A small model that predicts nearness at each pixel, trained from scratch: 64-pixel images, moe expert_choice.
Rows from block 2 of a small model that predicts nearness at each pixel, named by matrix and row number. Rows with one number within an expert belong to one neuron, the router's apart. Each number is 128 + 24 x the weight over its row's rms, rounded and kept within 0 to 255. All counts start at 0.
Before each expert's rows are labels from the 100 images, of 14848, where the router gives the expert most weight on average: "strongest on" is what is common among them; "peak on" is the class under the peak. Only what is clearly more common there than usual is listed. The data: made-up ball-and-stick molecule models. In brackets: how many of the 100, against the usual share in percent.
# router: router (model.blocks.2.mlp.router.weight, 16x64, trained with AdamW), inputs 0-63
# up: expert up (model.blocks.2.mlp.up, 16x16x64), inputs 0-63
# down: expert down (model.blocks.2.mlp.down, 16x64x16, transposed), outputs 0-63

# expert 9
strongest on: small balls on sticks (79 vs 33.2); balls: twelve (26 vs 10.5)
peak on: stick (45 vs 1.6)
router.9 [162 161 105 126 127 130 152 126 189 147 143 124 120 146 110 131 148 129 119 107 134 113 159 133  90 117 131 138 171 145 120 116 144  70 140 125 108 129 162  84 127 113 119 114 131 157 148 101 141  92 118 105  96 136 140 175 123 106 153 105 177  90 163 109]
up.0 [100 112 125 113 114 120 112 121 134 154 145 114 140 156 133 160  93 148 131 162 132 128  76 135 172  92 150 133 163 133 123  82 141 132  91 154 128 142 121 117 141 135 144 151 138 103 115 129 184 137 109 143 155  50 153 129 128 153 123 118  96  92 124 110]
down.0 [134 134 134 114 135 165  93 147 122 182 116 144 135 106 131 171 144 106 118 139 157 138 152 129 115  99 196 132 131 127 148 150 117 138 162  99 119 125 140  99 152  89 125 105 129  92  96 128 155 145 167  99 139  98  97  99 116  77 121 102 109 114 129 118]
up.1 [ 82 133  72 118 116 124 110 137 190 111  98 115 111 120 107 139 115 120 145 125 136 132 100 151 148 122 105 121 101 129 109 144 203 123 106 125 117 127 121 124  81 122 124 152 152 107 146 148 103 105 146 145 132 163 159 139 134 140 155 123 114 127 158 186]
down.1 [145 113 126 144  87 106 105  75 121 158 126 127 127  76  95 127 129 111 126 107  87 122 105 126 131 119  82 160 155 137 112 152 137 126 128 183 122 104 154 162  85 158 118 162 144 117 133 148 105 155 122  93 126 134  90 143  77 128 137 145 108 123 129 130]
up.2 [139 154 122 111 125 132 133 151 123 132 147 142 101 133 120 154 134 122 159  91 122 132 120 124 141 151 174 158 144 139 131 108 113 113 135 130 113  93 143 119 146  77 153 133 123 155 126 132 127  92 129 148  95  96 108 131 195  55 111 186 106 123  96 117]
down.2 [133 160 160 101 168 159 160 112 122 140  97 127 109 134 120 133 144 183 121 126 166 125  95 118 123 141 117 168  88 113  98 151 161 104 151 152  94 123 106 128 139 121 123  84 124 165 146 127  80 117 129 123 129 151 144 129 167 139 158 133 138  99 132  77]
up.3 [142 122 138 156 100  99  93 120 130 116 138  77 109 171 122 117 135 139 147  92 104 103 181 120 132  86  88 105 118 133 133 162 149 151 137 149 162 143 111 158 119 112 110 157 102  93 152 115 106 164 136 169 153 111 113 127 115 111 130 114 171 121 144 155]
down.3 [140 136 127  98 182 171 154 123 135 120 129 119 112 111 126 101 127 112 125 161 143 161 175 125 117 137 148 122 141  72 134 155 114 113 105  93 130 159 119 139  96  81 117 100 106 135  86 119 137 146 112 130 115 145 193 141 168 148 120 119 151 135 156 146]
up.4 [ 97 120 125 104 115 106  95 135 126 141 115 126 143 107 151 154 148 138 130 137 108 103 129 156 131 128 125 149 138 151  91 129 122  63 191 118 132 175 133 139 142 129 108 131  98 116  96 121 138 161 147  90 126 110 177 134 139 131 156 130 165 154  92  76]
down.4 [161 108 121 151 149  79 174 173 121 122 158 105 151 127 153 126 111  78 115 117 135  96 153 157 106 132 141 111  89 146 121  82 117 110  90 122 105  95  92 122 123 153 105 123 154 180 127 118 103  97 107 125 152 134 122 139 145 148 141 121 153 133 139 146]

# expert 12
strongest on: small balls on sticks (93 vs 33.2); balls: three (25 vs 9.8)
peak on: stick (56 vs 1.6)
router.12 [ 97 150 116 158 168 107 142 114 130 157 133 106 118 125 142 132 125 126 123 129 127 113 100  98 129 130 115  77 148 148 169 112 111 159 123 107 170 105 123 121 107 116 107 161 110 132 171 130 152 130 126 145 123 130 159 162 153  65 115 179 173 130 152  92]
up.0 [149  87 151 135 106 106 129 132 118 115 148  98 143 126 108 110 119 172 147 113 110 126 125 110 115 104 122 157 168 109 110 133 143 124  99 113 101 150 119 166 111 127 109 138 135  95 149 106 153 166  69 102 180 140 169 113 181 137 153 148 139  95 145 115]
down.0 [152  78 107 110 154 114 136 121 126 169 144 138 156 153 106 113 152 182 106 124 117 124 161 186 123 134 124 135 163 123 114 130 125 103 142 104 106 115 113 152 179 146 106 169 135  91 110 136 154 135 133 116 104 112 119 152 117 128 127 100 123 190 105 110]
up.1 [100 142 116 142 111 134 152 166 104 107 101 147 103 145 110 111 126 166 125 134 126 117 126 143 136 121  98 119  74 144 108  97 115 183 130 134 133 125 133 123 117 183 117 188 152 136 143 133 107 146 100  86 171 117 100 126 100 144 143 127 153 111 173  98]
down.1 [136 114 142 145 143  91 143  83 127 148 124  81  97 105 128 125 137 175 143  98 155 148 151  90 127 158 110 135 126 125  87 127 131 112 144 145 115 124  69  92 135 147  93 124 158 149 140 135 114 151 111 122 112 101 150  98 152 166 126 173 164 105 148 134]
up.2 [139  76 134 121 117 129 130 145 146 129 117 136 146 130  98  71 119 147  95 184 144  95 158  83 132  73 198 147 153 125 117 143 120 135 158 119 146 119 152 131 120 158 113 137 130 130 131 124 116 163 135  95 101 132 102 119 117 129 165  95 133 128 126 144]
down.2 [109 108  70 153 151 108 140 143 143 133  74  90 104 118 144 137 104 125 121 117 144  81  87 112 109 118 146 156 149 121 145  94 171 133 130 120 137 118 117 110 152 109 107  62 107 116 118 163  95 122 153 107 158 146 127 147 144 156 152 126 115 146 111 146]
up.3 [157 114 100  95 142 132 123 125 134 159 102 148 119 130 111 139 152 148 144 124 149 168 145 157  85 151 108 129 126 159 102 138  97 142 143  88 115 166  96 122 131 112 118  85 104  95 118 143 144 117 126 122  97 146 126 159 187 180 144  93 137 122 118  85]
down.3 [ 80 144 107  94 108 145 110 172 123 149 115 126 129 130 122 152 126 110  99 153 132 112 139 153 130 127 148 141 141 107  93 140 167 125 124 118  90 139 189 129 126 108 105 158 115 112  83 183 171 137 174 126 160 109 145 159 121 110 103 152 103 119 128 137]
up.4 [154 128 162 166 114 145  85 139  94 125 137 123 117 137 136 176 137 137 123 150 137 127 102 108 158 121 177  87 123 125 156 118  92  82 105 143 144  88 113 156 141 135 109  87 119 165 136 165 119  99 118 144 143 100 135 135 135 120 140  98  89  97 148 155]
down.4 [142  77 138 116 104 111 149 120 163 136 121 118 164 139 103 148 100 122 100  99 129 160 178 107 114 101 111 132  99 151 163 134 116 108 113 151 174 148 137 127 114 116 105 130  98 136 125 147 182  98 116 128 125 169 136 119 143 141 113 108 162 107 136 190]

# expert 13
strongest on: space-filling (60 vs 32.8)
peak on: grey ball (26 vs 4.4)
router.13 [ 99  62 113 125  85 107 113 158 142 139 120 168 144 156 140 133 102 148 139 157 121 131 139 136  89 126 128 133 144 139 117 143 174 149 153 121 154 196 146 117 121 146 126 116 114 127  84  79 129 140 145 106 136 108 141 142 175 142 114 157 156 134 111 126]
up.0 [100  74 118 127 140 104 136 134 136 138 171 174  81 141 115 186 131 104 122 124 143 140 147 157 131 133 113 106 139 133 111 125 154 129 133 115 102 217 126 140 133 104  64 116 123 114 131 131 127 135 115 120 115 130 143 149 112 102 137 135 151  91 137 126]
down.0 [134 124 135 141 184  87 128 129 133 108 133 151 145 143 124 105 127 140 123 131 146  95 138 144  89 137 113 109 142 101 136 108  88 116  79  73 136  76 140 144 194 124 117 134 127 126 137  89 123 104 148  98 152 120 112 175 137 144 146 137 154 115 114  96]
up.1 [124 147 117 134 122  92 130 108 109 171 127 102 146 110  91 137 106 153 146 114 146 206 114 108 135 116 106  79 109 125  70 121 168 119 164 145 128 142 114 145 138 120  82 138 130 107 140 129 140 150 131 178 155 106 160 116 139 117 136 133 156 123 110 116]
down.1 [155 116 110  96 115 119 146 118  83  63 145  94 106 124 119 144 120 121 159 157 145  93 151 132 107 147  74 120 161 110 129 154 152 138  78 131 150 104 111 131 127 160 132 139 131 131 165 111 115  79 155 112 153 121 124 157 125 116 171 124 114 112 134 101]
up.2 [136 147 138 164 111 116 138  76 179 120  99 114 109  95 128 136  64 149 132 141 135 112 172 136 113  73 149 149 120 117 158 129 107 127 138 150  87 110 176 140 117  95 135 114 158 116 133 147 131  97 148 111 128 121 177 141 119 131 124 126 159 121 128 107]
down.2 [142 109 122 136 127 146 140 124  88 143 167 158 112 118 143 135 144 126  96 119 128 105 143 138 120  97 182 147 104  97 137 126 125 138 162 100  59 126 104 117 182 134 129 118 141 193 107 129 117 140 165 111 141  99 128 167 131 148 135 104 144 152 145 154]
up.3 [102 128  85 111 138  99 121 163 125 149 109  52 119 168 109 147 156 128 121 139 150 174 130 159 104 170 130  85 140 145 132 102 141 121 142 136 114 118 133 156 165 108  93  99 111 178 114 113 133  86 120 135 118 147 134 159 130 125 125 116 151 127 116 121]
down.3 [154 111 116  99 131 137 153 121 109 117 151  99 135 116 169 115  99  99 141 125 175 124 124 190 108 161 119 105 152 106 118 118 163  93 115 137 176 116 147 142 123 188 106 127 131 143 149 115 133 105 133 173 139 138 110 130 182 146 127 113 151 102 120 112]
up.4 [107 141 133 154 112 133 116 139 137 110 185 113  79 127 137 127 112 126 121 117 148 118  87 140 123 149 105 117 120 123 182 129 129 119 150 113 129 190 172 116 124 111 117 153 108  66 124 135 131 107 104 174 116 111 108 140 103 168 133 106 139 123 135 180]
down.4 [163 110 173 109  93 113 144 132 125 143 123 143  94 176 129 178 124 137 168 109 166 154 150 118  73 126 118 154 144 100 109 100 135 151 120 117  82 114  92 116  92 121 124  82 149 153 111 143  93 131 103 130 128 141 114 134 141 123 117 117  93 111 113 119]

# expert 6
strongest on: space-filling (100 vs 32.8); dark backdrop (100 vs 49.3)
peak on: grey ball (55 vs 4.4)
router.6 [127 140 168  78 108 169 122 130 127  82  99 174 118 155 116 123 130 151 148 128 118 141 139 109 159 115 151  60 120 134 125 158  91 137 115 126 157 153 116 147 151 167 119 121 136 146 134 124  94 162 144 143 111 112 111 119  76 147  96 109 115 110 105 137]
up.0 [109 132 102 173 140 124 138 116 124 167 136 124 141 124 149  60 109  93 115 168 109 117 139 157 113 135 107 130 133 130 124 102 101 139 126 146  99 141 123 156 130 149 167 148 174 190 110 126 128 121 144 100 107 141 154  78 103 128 153 122 129 141  96  93]
down.0 [105 127 154 109 153 116 119 118 105  73  96 109 117 118 150 118  67 123 160 129 107 122 135  93 117 117 141 119 116 132 104 112 140  98 114 150 144 108 139 134 108 143 123 115 147 160 123 119  56 132  55 120 109 136 115 112 156 112  96 120 167 103 133 139]
up.1 [105  82 130 116 160 127 129 139 166  74 114 137 129 109 128 139  62 144 128 112 123  92 109 136 104  97 151 121 149 150 125 140 142 162 125 124 155 113 138 139 161 134 138 117 176 109 127 111 114 135 113 158 133 135 134  90 137 112 149 111  89 158 112 195]
down.1 [123 166 128 157 133 163 184 124 112  98 106 108 127 154 152  84 138 140 131  95 103 121  94 119 143 158  81 152 131 150 138 122 140 157 140 146 157 155  98 151 130 131 148  92 110 111 130 110 139  94 113 115  84 159 144 122 138 105 127 184 118  99 147 118]
up.2 [ 84  82 144 122 105 108 116 159 136 130 132 121 156 131 155 122  92 144 134 101 124 132 128 156 116 110 111 164 135 118 122 121 168 153 145 138 134 191 135 129 179 119 136 140 172 108 135 150 135  54 135 101 131 100 136 121  91 125 117 114 110 136  90 145]
down.2 [120 121 160 113 126 164 103 126 119 166  61 146 131 118 143 139 101 158 144 101 168 150  88 101 141 151 131  88  97 126 131 136 131 105 147 141  82 137 169 108 148 125 150 148 143  93 111 117 128 154  85 119 136  90 119 115 102 108  84 133 129 123 138 106]
up.3 [ 34 124 102 132 123  95 130 153 145 164  98 163 109 140 156 139 109 110 121 144 165 100  88  82 109 144 151 119 123 115 123 132 147 112 114 102 169 148 112 121 130 144 157 132 110 109 127 143 116 140 134 172  88 125 123 142 136 129 132 133 160 141 155 131]
down.3 [155 100 142 158 160 130  86 134 149 167 159 137 104 138 136 173 145  59 110 108 122 169 131 118 150 105 146 157 118  96  95 140 110 162 129 143 150 144 141 102  89 121 126 115 156 171 146 128 120 123 117 110 115 148 113 127 144 114 139 122 112 139 158 174]
up.4 [161 107 139 120 118  89 112  77 106 111 122 173 157 120  76 135 107 122 159 117 147 128 169 150 124 129  94 164 126 167 166 105 148 130 128 143 169 162 132  87  94 139 135 135 119 142 117  99  97 150 107 127 132 111 157 108 138 134 144 148  91 145 104 131]
down.4 [126 107  76  87  90 111 114 168 123 126 151 124 109 118 138 163 156 127 149 137 133 157  94 116  99 137 136 163 154 100 144 136 160 127 122 156 137 122 123 130 133  90 172 125 126 100 122 149 103 138 166 166  88 118 198 115 123 120 152 114 135 140 117 146]